From a checkpoint of a small sound classifier: log mel input, trained on notes from a synthesiser with random patches.
Rows from block 7, named by matrix and row number. Rows with one number belong to one attention dimension. Each number is 500 + 50 x the weight over its row's rms, rounded and kept within 0 to 999. All counts start at 0. Numbers have three digits each. After the name is the row's rms in percent of the matrix's.
# v: attention query, key and value (stacked) (model.blocks.7.attn.qkv.weight, 384x128, the v third), inputs 0-127
# proj: attention output (model.blocks.7.attn.proj.weight, 128x128, transposed), outputs 0-127
v.42 105:483500540559520503439545520572475514502457507462571496453425449426405495535572532497425475543484513501556455552555512430448566515410479405495480493449593527525487450489467511516546525479570569435559446524556489416566477510554561562528553499558472525398543591461380487383530494403430554467565371476541517525509479607473460498517500440461545578526497565496456509532516520553512469462534
v.43 088:543506478548500445461549460558506490517562453539508464528473522504513468407499426492544459503525493567502543506514538561450515523486483513445511579563469472476585442434492476428541410582468466504433537510554509526406482423466422459467366476458487479563513358508588513517473495529568378545457532505507481571546514381464511514470512608523562429504405556548417584575542486540548531503528
v.44 100:484524568547568469442526504470436464503482572555452549459442479432481478564521461545550434377538503423520432546473652545513543455518430499533531485555517569561526510500569459503507493474459577409453560535492446529518532529411569418595364448523507581483538486497484487452554510515516422491507524514533575494500514496391451398499534514539539532530485455474391443517528518505392499520500
v.45 109:484539481512550524515501564414414512455439660551388426477543537456556542590538550505530533423595556521466419515459503530525514445512485549530461448397504495561481544523556532459515492512493419522505465486409466522516519520565476468449555452440449507467418498544453479540588539570458656458573498563522532489447440476543450491496537454531540491500547450522578544409511431509476470536472
v.46 093:450526524492535535583442558526492506452549567479477500449458510458438451472536569454501437520505463440563492422547433506655405539544505441511560516459465479514473552478556526500534470592505491587545424500496473607400421431552467485476647493550449506500403504566506521489548548503436523476429480421518522400493531435568458529543469420527516451520545461440564595518481523518524468478491
v.47 078:471484482502524532517372476465510551470554538503469427445581529457527455479517560467512520511470513492433556465583513486469508473483502521446517479519535628488443527498510454522493459506391579529487518547437594476522422536554561472497526404516546530483453479450594484593454467484521559513530524545488538421515483555645538524447557527400525497522590597417376478468449525462405456565458
v.48 081:541581541447505503588486557414473496537394470469497581425499530531552554508471471500504572522519423476460554474469466471571485518518505566494529536450526457508451515547549509486431490516546461488430452572433477450495521480509514508483593465544522504427381520483485437564428556558399532429431650513482398483472513615505520571507555495553497452445535486473600419393484457499558453494509
v.49 095:493463427445419458481460491559392541538433496482466484444592439494499462583550488440472498392442548553516482461514513466499539475599474472445506524512547524523464502533564494455527457593489529524522468545477473494452558498509545503597451497450496574460526485509547626440565454491501535479611435513530596551511474406508488502551459458570524538508480561582528517632575460427470465399411
v.50 088:503525524574484452527501421549588510512541471518500472506505544439451505468481483472524550522504479489557565468484487499501465482529518424508471525555488451592617452430469534513441518544553377530434548462539419439510538395426413562485547444539570504518527352543548458537483406536533509463491511532471482497516585551554541535481522564533474367396517415527492546456481429437595453529546
v.51 091:459512506554537424518516465473446615457509491543574459427473377491523499458576494538475548528419564529506514422488481462446435545540444479365471562557519494539534422501422488453428429589504512552448490451484456487504480478449528471525542551511554682491549474487519533442602480521461518505481515505465514479503464501540468417543455580531505516573493561528477575504516364521448492510578
v.52 124:537447499469511418504498507521526592450513625596521474465539521382467554475518420452510473499500490520513478480591555456490480469525506485498546502528488548577470487559490451486515494588528420525557485584437465492533521469525462433528480425473615515505474471529674512497575456461498546467587466489483608517489519528547503466526487510436533463571429488503430455482582561436354517517408
proj.42 106:513458542522492426452409495396475443482443502459489460603493523594502491521478457566521527521491489433538578540439396493575439508512585573500566541540515503503598535584440471468517508576459439518445489426382561476439510509452397570445416516427549517595454451492579448604460530526476483523459561555534537468564451504587474544518523584559487438540497520490489487485482536502465492489473
proj.43 086:434513536437529545534525451352505477414513493466466602480480466523561536478419574530526604533454532531535447488509538447513484442519528483578475432402502441444484575441540514505521544406510571517493472481505499493525543516561560561544615492488519490501505648491513540513505490491471526559563428530473455426388552485470510446445468477530502494454583451486649485421457472519436471455509
proj.44 095:543438511455469532490420452462591495503533476505531451510513550573517513349498566420571507635480479563527466503532360453431443503468552537457459453427487532462367502558486471493521519570556491502534416568449494476559529583553460501478571471493557451498429563475441617437515466412475563507460520547515488482506529496568585531527459528493521440480471467524578480487485499530579516454511
proj.45 105:506503491545406465510483529567594516570516421521556590512483488467490490542507459451452501543554447487500524488520462498544452531488502421494473501544484591581483442457563434538483549525471550429592530606600530475495437516455460487536469589582579501434527462433543490442460441455460423533361488485514496563566510496488641473492532492459470492485417540505430399588467513461540445463567
proj.46 089:497461483500530593463558536541526551593528519574472456499484557470484496613499507538441536429620453590534421510479531541427479515556455541530475443550567547518519439506486506498479554426397506426434520500472496452494499507497518455552484558442525465490490502359549463523495440479560450442497513504545420597589486524439591457429513549494474465434455506534485528561509465468509433385629
proj.47 081:563471471505392406476568548548512492545478440533529480490470474493489512439502556561444462528590491553519474515416446545573501510457573458421575470493444422480567381532494460443514523572521518439454528515562460574476452423497413477626515503582510527495547508507460414494572567476507523457439529472486510561467502427438516529456412464593608438538477478496575554570464507503566485485572
proj.48 079:426487461499502513442526528591433539534537539484493420535604519471389451552559456490463426463460523517506465495510575512539597492482461487486378497551479610582596434505469504466505529542434511508530555497625523520480523507473486466521418534433453480486592398524500584424533483509465507517542431469585575508517519479453482397474429417439497451451476494561479462590530549444560463488505
proj.49 097:502503444581569481515537535511612450472531486490536543613432503500503576450422591570486514509502457517568559466511499545514485490395514517501449459430618501480551518427473475444437542522432462527481546485488549451535465543426402535404484499520509387554485561488546444543442504435514460475435508485449492545575500488497437497444507444437483476515503528451568521416525457569483569666526
proj.50 088:461510479521543601540488532452406472448581552552449532451512453491513551560481430500498442403477546462434423517491506497499571443512492488493547554428458512387447572424537447585592439438466558530474467498579501553425429508532563516521481598484442485541517625536590547490536461459609442568535464522532514460552428428479500414487503510377550550532474488461507506507474529477508521497476
proj.51 093:522532520558527553481457543549522333497501471519458483534479567517414513527422493513566475426573466481509576543500466503577532403433547489566498456371545458520523444507417567450579551495449464567462555527500539498496556457493415582444512456488505454523465537537583424626426464413508517485519444458558494517551502478473491516394521442513592462517536462490526468515499617507478525463513
proj.52 128:504516540477499570511486571486534415529542427504496496519456495580494509495531552548523490553439498464530491469426425529430587532449531497412464491462536401401536478436523466493500569399479558539421520496573512543424448528455464544471449511576480424486442502451428523519518527428526408544408530479499447463543456533467564586457501455565537515548583574449556583501506452562612462596577